Weights of a small multi-label audio tagger: arch conformer.
Rows from block 2 of a small multi-label audio tagger, named by matrix and row number. Rows with one number belong to one neuron. Each number is 200 + 40 x the weight over its row's rms, rounded and kept within 0 to 999. All counts start at 0.
After each neuron's rows are labels from the 100 clips, of 14976, where the neuron reaches its highest value: "strongest on" is what is common among them. Only what is clearly more common there than usual is listed. The data: two synthetic voices taking turns or overlapping, over music, noise or silence.
# fc1: first MLP up (model.blocks.2.ff1.fc1.weight, 1536x384), inputs 77-153
# fc2: first MLP down (model.blocks.2.ff1.fc2.weight, 384x1536, transposed), outputs 77-153

fc1.24,204,161,181,130,198,156,203,122,197,222,216,203,182,235,238,251,264,198,170,168,197,201,219,172,197,47,177,153,182,156,136,283,166,243,251,143,162,195,183,172,181,258,248,184,263,277,118,171,164,205,224,189,204,307,211,294,184,212,167,157,208,221,157,182,132,125,270,227,157,181,199,215,193,195,144,245,161
fc2.24,166,247,186,123,226,188,93,204,170,170,176,152,205,177,182,257,164,221,243,235,228,185,237,155,256,211,273,239,277,220,162,114,229,259,177,175,234,308,173,202,277,168,196,243,255,106,195,225,197,250,190,205,324,190,254,214,192,222,189,244,249,189,213,201,194,236,215,212,215,158,214,221,172,278,211,237,204
strongest on: reverberation; low voice; muffled (low-pass)

fc1.580,234,186,146,197,162,210,179,213,184,264,205,219,198,162,136,220,152,234,176,172,268,247,208,211,248,206,290,222,227,161,238,164,182,139,233,208,182,158,184,205,154,181,180,245,196,136,195,187,152,136,236,123,283,200,162,217,212,247,171,206,188,269,107,237,228,182,205,199,240,247,229,179,151,212,260,191,186
fc2.580,174,179,193,299,199,173,145,177,233,154,240,225,160,157,189,239,207,137,235,231,140,240,213,261,157,248,194,207,188,267,178,185,172,154,215,166,270,163,177,141,205,154,222,192,128,171,182,272,84,197,196,218,238,206,228,189,225,188,197,194,296,260,158,239,134,187,283,141,180,184,247,197,167,169,235,202,200
strongest on: high voice; first voice: high voice; second voice: high voice

fc1.530,193,280,202,216,187,186,286,179,220,180,150,148,157,216,266,309,197,187,206,271,234,116,191,191,208,175,234,193,231,131,205,177,186,244,268,168,144,247,173,214,264,229,229,190,174,242,219,181,261,253,230,187,158,247,166,248,147,205,192,232,185,231,130,199,306,168,246,287,173,199,230,195,228,234,249,261,204
fc2.530,62,215,187,248,166,197,190,211,176,200,213,225,227,140,132,228,202,258,138,172,233,154,186,189,185,228,283,166,203,218,202,209,245,226,211,236,140,211,228,183,250,140,227,190,257,185,149,128,171,277,186,215,161,171,283,89,210,223,192,205,214,151,218,146,189,232,252,204,247,211,186,249,160,165,191,177,221
strongest on: reverberation; high voice; first voice: high voice; second voice: high voice

fc1.606,258,194,144,227,223,150,169,194,196,152,207,219,175,180,161,166,232,261,259,191,147,222,255,216,144,203,199,240,254,243,230,283,152,156,145,98,184,185,273,241,231,239,249,242,187,155,204,211,227,189,243,203,179,244,238,267,263,136,237,165,196,193,158,191,166,275,267,142,176,176,161,168,206,175,172,196,160
fc2.606,199,239,152,170,208,189,198,245,155,173,235,224,214,112,229,179,176,237,203,243,166,234,208,230,188,208,202,121,167,178,127,213,287,165,203,214,257,234,142,206,223,238,195,214,177,253,160,148,251,214,141,169,215,167,229,222,200,184,114,167,201,232,118,115,244,171,242,220,246,234,144,188,274,255,163,237,240
strongest on: reverberation; background: everyday noise; crickets

fc1.3,186,206,184,209,186,221,194,269,175,219,110,132,249,196,208,229,273,169,122,221,190,223,269,159,250,202,268,191,186,187,162,188,199,218,208,216,235,156,197,183,188,248,215,186,287,232,222,123,212,212,203,201,214,259,117,145,178,212,186,170,208,182,242,235,189,187,203,214,225,232,182,176,140,158,189,151,168
fc2.3,136,198,200,213,145,123,159,184,223,160,210,204,201,197,172,163,198,196,187,192,213,145,185,231,201,220,190,154,179,147,123,266,215,209,250,167,262,231,315,242,235,281,126,284,179,229,231,171,163,193,160,149,230,200,208,142,255,234,182,219,200,198,194,239,244,242,143,167,172,148,184,157,201,184,210,177,161
strongest on: background: everyday noise; clipping

fc1.517,245,144,210,240,244,200,295,225,225,193,242,216,240,232,162,231,149,312,156,215,171,123,176,239,192,230,201,148,232,286,164,163,233,259,200,251,223,212,154,143,229,222,194,183,196,147,178,217,151,160,215,223,178,105,166,153,182,178,270,187,222,182,142,200,223,203,135,150,221,146,214,241,258,141,202,198,235
fc2.517,178,246,290,217,181,223,109,163,178,194,239,258,298,197,196,195,197,196,188,116,166,207,142,204,196,218,232,265,216,179,162,193,252,167,160,134,167,176,143,188,180,185,118,182,155,171,167,188,200,232,215,257,210,104,112,124,233,143,227,193,180,141,304,216,177,174,215,210,241,196,197,213,252,241,240,144,178
strongest on: helicopter; background: everyday noise

fc1.239,230,237,242,244,161,134,197,199,186,191,209,228,198,236,204,159,258,222,190,160,217,235,245,208,182,209,173,153,265,240,195,224,246,251,166,165,275,192,195,147,195,233,219,191,261,162,169,244,307,246,138,101,248,203,235,261,139,213,191,162,182,123,201,233,144,143,268,155,174,150,157,191,187,192,217,152,202
fc2.239,247,218,197,241,219,249,197,186,146,221,199,211,196,170,104,236,240,197,133,160,168,180,205,177,165,182,179,169,143,148,237,189,249,244,221,240,233,238,183,139,243,218,182,155,155,208,204,176,256,127,240,172,126,187,297,225,225,201,240,216,223,191,167,188,305,205,159,186,222,186,186,207,256,165,189,122,202
strongest on: reverberation; background: none; child-like voice

fc1.423,234,182,269,206,188,228,239,229,284,197,187,242,193,176,148,166,140,116,262,174,217,237,237,199,196,183,259,165,203,201,229,173,269,212,175,230,220,200,156,249,248,205,162,215,216,199,173,144,195,196,183,166,208,180,226,186,159,161,146,255,179,156,87,208,200,246,226,187,198,238,191,232,240,234,159,203,272
fc2.423,211,264,118,217,214,234,206,163,167,203,189,193,214,213,237,194,175,267,218,263,219,188,170,184,175,259,241,169,192,201,210,246,202,181,215,165,165,284,150,207,289,280,200,121,230,268,198,226,181,260,193,205,204,237,188,229,180,292,200,183,230,215,215,200,214,153,155,216,216,168,237,136,92,211,160,157,189
strongest on: high voice; first voice: high voice; second voice: high voice; white noise

fc1.313,180,204,248,151,231,241,196,186,165,179,218,194,221,198,222,148,183,204,220,187,233,234,148,128,171,150,173,220,167,157,266,181,216,243,202,210,185,217,113,254,223,225,203,190,206,287,168,224,205,185,144,229,295,182,262,211,172,188,151,279,171,211,180,221,278,111,264,227,206,242,158,163,221,133,159,227,177
fc2.313,172,229,163,250,171,124,200,183,210,164,179,152,257,292,199,181,198,211,222,258,147,217,191,134,214,208,241,215,130,153,174,197,183,162,226,152,223,136,209,238,209,245,215,202,136,285,171,238,225,250,312,175,221,157,196,178,176,210,107,171,181,228,235,150,210,116,197,199,280,171,161,235,166,204,201,205,118
strongest on: high voice; first voice: high voice; second voice: high voice

fc1.757,180,195,194,219,185,341,251,263,218,136,177,160,245,223,191,230,148,164,204,145,228,178,182,242,206,235,194,212,200,170,204,159,244,247,228,232,155,246,171,255,190,288,210,211,197,150,140,222,259,222,247,132,189,252,224,128,207,174,233,119,205,207,200,146,137,237,199,210,217,255,216,220,196,284,229,206,200
fc2.757,234,223,204,250,235,193,165,209,193,115,196,179,222,222,186,173,239,230,227,196,187,163,188,225,171,159,238,229,207,223,262,183,159,245,186,69,110,147,196,193,159,220,186,262,211,204,213,240,267,198,120,158,244,211,213,163,229,157,249,145,258,274,214,214,131,273,129,136,282,205,296,179,172,175,217,254,239
strongest on: reverberation; deep voice; second voice: deep voice

fc1.681,192,177,156,245,240,246,205,202,153,168,168,176,182,237,126,213,205,210,138,101,246,161,240,189,145,222,266,164,226,176,205,223,128,176,228,153,212,212,221,219,243,235,243,183,182,91,142,113,270,109,154,196,218,235,192,156,123,258,218,233,180,206,218,216,206,152,191,213,183,248,185,180,199,236,212,197,167
fc2.681,218,228,182,158,201,180,201,224,175,241,217,239,202,174,276,203,125,199,275,246,141,153,196,161,154,157,249,205,191,229,233,150,189,154,229,97,205,192,155,159,221,192,187,251,207,298,171,172,227,256,203,196,201,239,204,220,210,241,302,142,191,166,201,167,189,205,148,212,197,177,222,239,182,187,152,256,242
strongest on: high voice; clipping; second voice: high voice; first voice: high voice

fc1.519,194,158,203,247,282,261,264,279,125,188,209,173,247,179,215,195,197,124,188,172,207,216,154,191,221,137,197,155,181,211,208,187,191,187,206,191,173,188,200,148,221,220,226,172,176,200,156,188,177,167,236,217,253,215,215,136,236,255,319,124,213,168,121,217,165,213,187,225,175,261,200,241,221,205,186,199,209
fc2.519,191,217,146,213,225,305,215,140,218,142,193,170,218,145,225,247,208,192,224,112,211,214,211,191,179,154,304,233,236,256,164,232,237,211,251,161,188,267,171,222,165,169,174,231,230,241,258,162,262,155,186,197,203,101,202,167,233,217,275,187,241,257,182,141,176,129,167,262,186,201,221,147,206,190,250,183,197
strongest on: reverberation; low voice

fc1.91,149,191,178,201,227,216,154,212,173,165,176,238,207,217,173,224,215,217,250,255,245,231,218,273,148,153,161,225,266,247,211,193,231,206,204,182,225,200,162,218,168,240,182,181,207,208,199,184,184,306,153,148,228,193,206,230,234,215,145,180,265,238,214,241,157,270,209,176,167,140,188,181,206,152,134,262,167
fc2.91,239,225,184,240,231,247,205,166,144,123,87,167,198,183,120,194,140,210,229,203,176,235,267,178,155,332,226,200,204,236,137,224,174,237,171,249,286,167,151,143,259,257,193,157,200,169,158,135,191,181,176,143,205,238,174,211,161,223,206,158,185,230,198,294,159,239,154,206,227,242,127,186,187,191,160,243,151
strongest on: reverberation; high voice; first voice: high voice

fc1.351,252,215,216,204,233,203,199,128,135,172,200,209,226,153,159,185,181,184,158,202,244,175,88,248,199,235,178,208,107,184,194,197,165,268,186,215,300,239,229,157,175,180,188,192,219,193,193,169,180,144,234,266,162,202,157,166,257,232,247,206,230,95,192,149,241,212,163,158,167,195,185,170,202,250,203,209,169
fc2.351,156,296,187,228,188,185,192,241,174,144,173,248,185,249,255,245,190,163,190,187,207,198,137,182,274,209,215,176,214,199,218,239,221,187,195,191,185,193,167,186,198,227,162,143,201,167,260,217,113,218,248,192,222,209,143,234,125,166,196,237,170,179,143,230,179,159,163,192,291,206,232,265,202,180,292,266,220
strongest on: helicopter; background: everyday noise

fc1.511,105,209,159,209,213,197,171,146,176,131,187,272,180,196,271,229,174,185,225,154,278,198,152,166,205,246,241,241,139,204,166,186,230,246,202,135,163,174,111,221,125,213,185,269,137,149,205,198,226,177,201,185,157,193,217,243,152,231,160,170,150,240,208,223,196,150,171,198,189,246,175,219,187,183,111,180,190
fc2.511,96,203,139,218,202,213,238,151,162,214,176,175,227,218,224,184,195,183,205,230,217,238,232,108,201,164,274,185,113,221,241,193,157,191,204,210,128,201,158,189,241,174,221,156,153,257,214,236,161,163,168,263,184,192,226,201,216,250,224,267,260,297,171,193,182,178,256,167,135,158,219,219,221,140,217,184,290
strongest on: high voice; first voice: high voice; second voice: high voice

fc1.312,190,190,248,159,239,185,199,158,106,189,200,266,239,158,241,165,233,233,251,198,176,215,204,189,291,170,167,151,212,184,222,234,200,166,167,238,228,244,215,209,166,187,185,187,192,160,267,193,298,267,250,241,209,169,232,242,218,201,201,175,184,134,244,132,248,193,163,235,207,136,206,176,133,216,203,187,128
fc2.312,269,240,217,233,223,170,242,177,172,170,217,161,218,231,209,217,153,184,256,171,217,209,321,189,119,192,259,175,171,192,222,245,255,184,193,238,231,214,170,201,233,249,196,156,180,128,220,203,211,221,210,201,217,99,192,208,176,171,222,178,169,191,227,136,196,242,161,133,173,180,212,246,218,91,110,185,104
strongest on: background: everyday noise; waves; second voice: none; thin (high-pass)

fc1.293,239,192,170,196,274,175,276,200,247,180,217,148,197,247,160,203,225,118,218,184,253,205,195,203,210,150,236,180,168,178,141,184,127,232,135,217,119,188,234,176,172,186,175,213,145,157,220,202,169,259,208,222,227,196,157,193,156,230,234,207,102,243,225,189,178,195,190,232,230,223,202,187,155,246,198,239,193
fc2.293,285,208,197,130,242,181,173,255,237,173,166,163,123,252,269,194,227,174,221,193,187,211,202,215,218,185,264,181,237,160,263,129,227,257,225,215,272,207,213,224,162,216,203,215,172,174,173,190,247,140,210,214,242,150,173,231,196,187,166,209,212,155,133,247,153,180,149,163,137,280,182,186,248,169,140,223,253
strongest on: high voice; background: none; first voice: high voice; second voice: high voice

fc1.496,148,190,184,187,171,189,201,198,200,245,211,198,216,145,162,232,203,211,216,244,164,189,160,265,159,181,229,217,130,145,152,226,198,167,207,226,247,163,216,167,296,227,286,253,205,208,134,215,234,181,173,208,189,246,150,212,147,177,164,198,222,199,188,226,208,198,157,169,219,240,125,222,160,167,170,148,256
fc2.496,236,167,238,243,153,223,186,118,186,168,205,222,201,213,306,169,226,193,257,192,142,217,135,216,156,199,210,195,231,127,242,143,263,318,172,154,134,308,206,237,229,200,218,161,191,243,165,215,183,85,166,202,202,233,232,186,195,158,182,218,173,235,124,268,257,153,230,178,238,176,160,257,215,182,214,212,156
strongest on: background: everyday noise; rain

fc1.686,234,263,147,221,162,196,181,182,150,177,223,232,246,273,190,227,170,242,144,195,193,165,130,180,136,180,270,204,216,225,189,202,197,234,189,226,181,170,242,236,226,234,215,144,229,170,201,236,199,156,257,230,188,200,138,275,215,232,177,232,180,213,123,211,251,208,96,209,258,136,183,152,306,219,90,299,124
fc2.686,205,151,144,212,214,223,183,166,188,190,254,189,267,239,181,165,195,202,217,212,165,99,187,197,173,179,172,282,206,192,155,196,256,227,186,169,167,240,233,218,223,209,172,220,206,200,177,210,250,185,211,216,175,185,212,246,148,248,201,151,239,194,201,236,201,181,188,250,138,206,148,190,194,206,253,247,157
strongest on: high voice; first voice: high voice; clipping; thin (high-pass)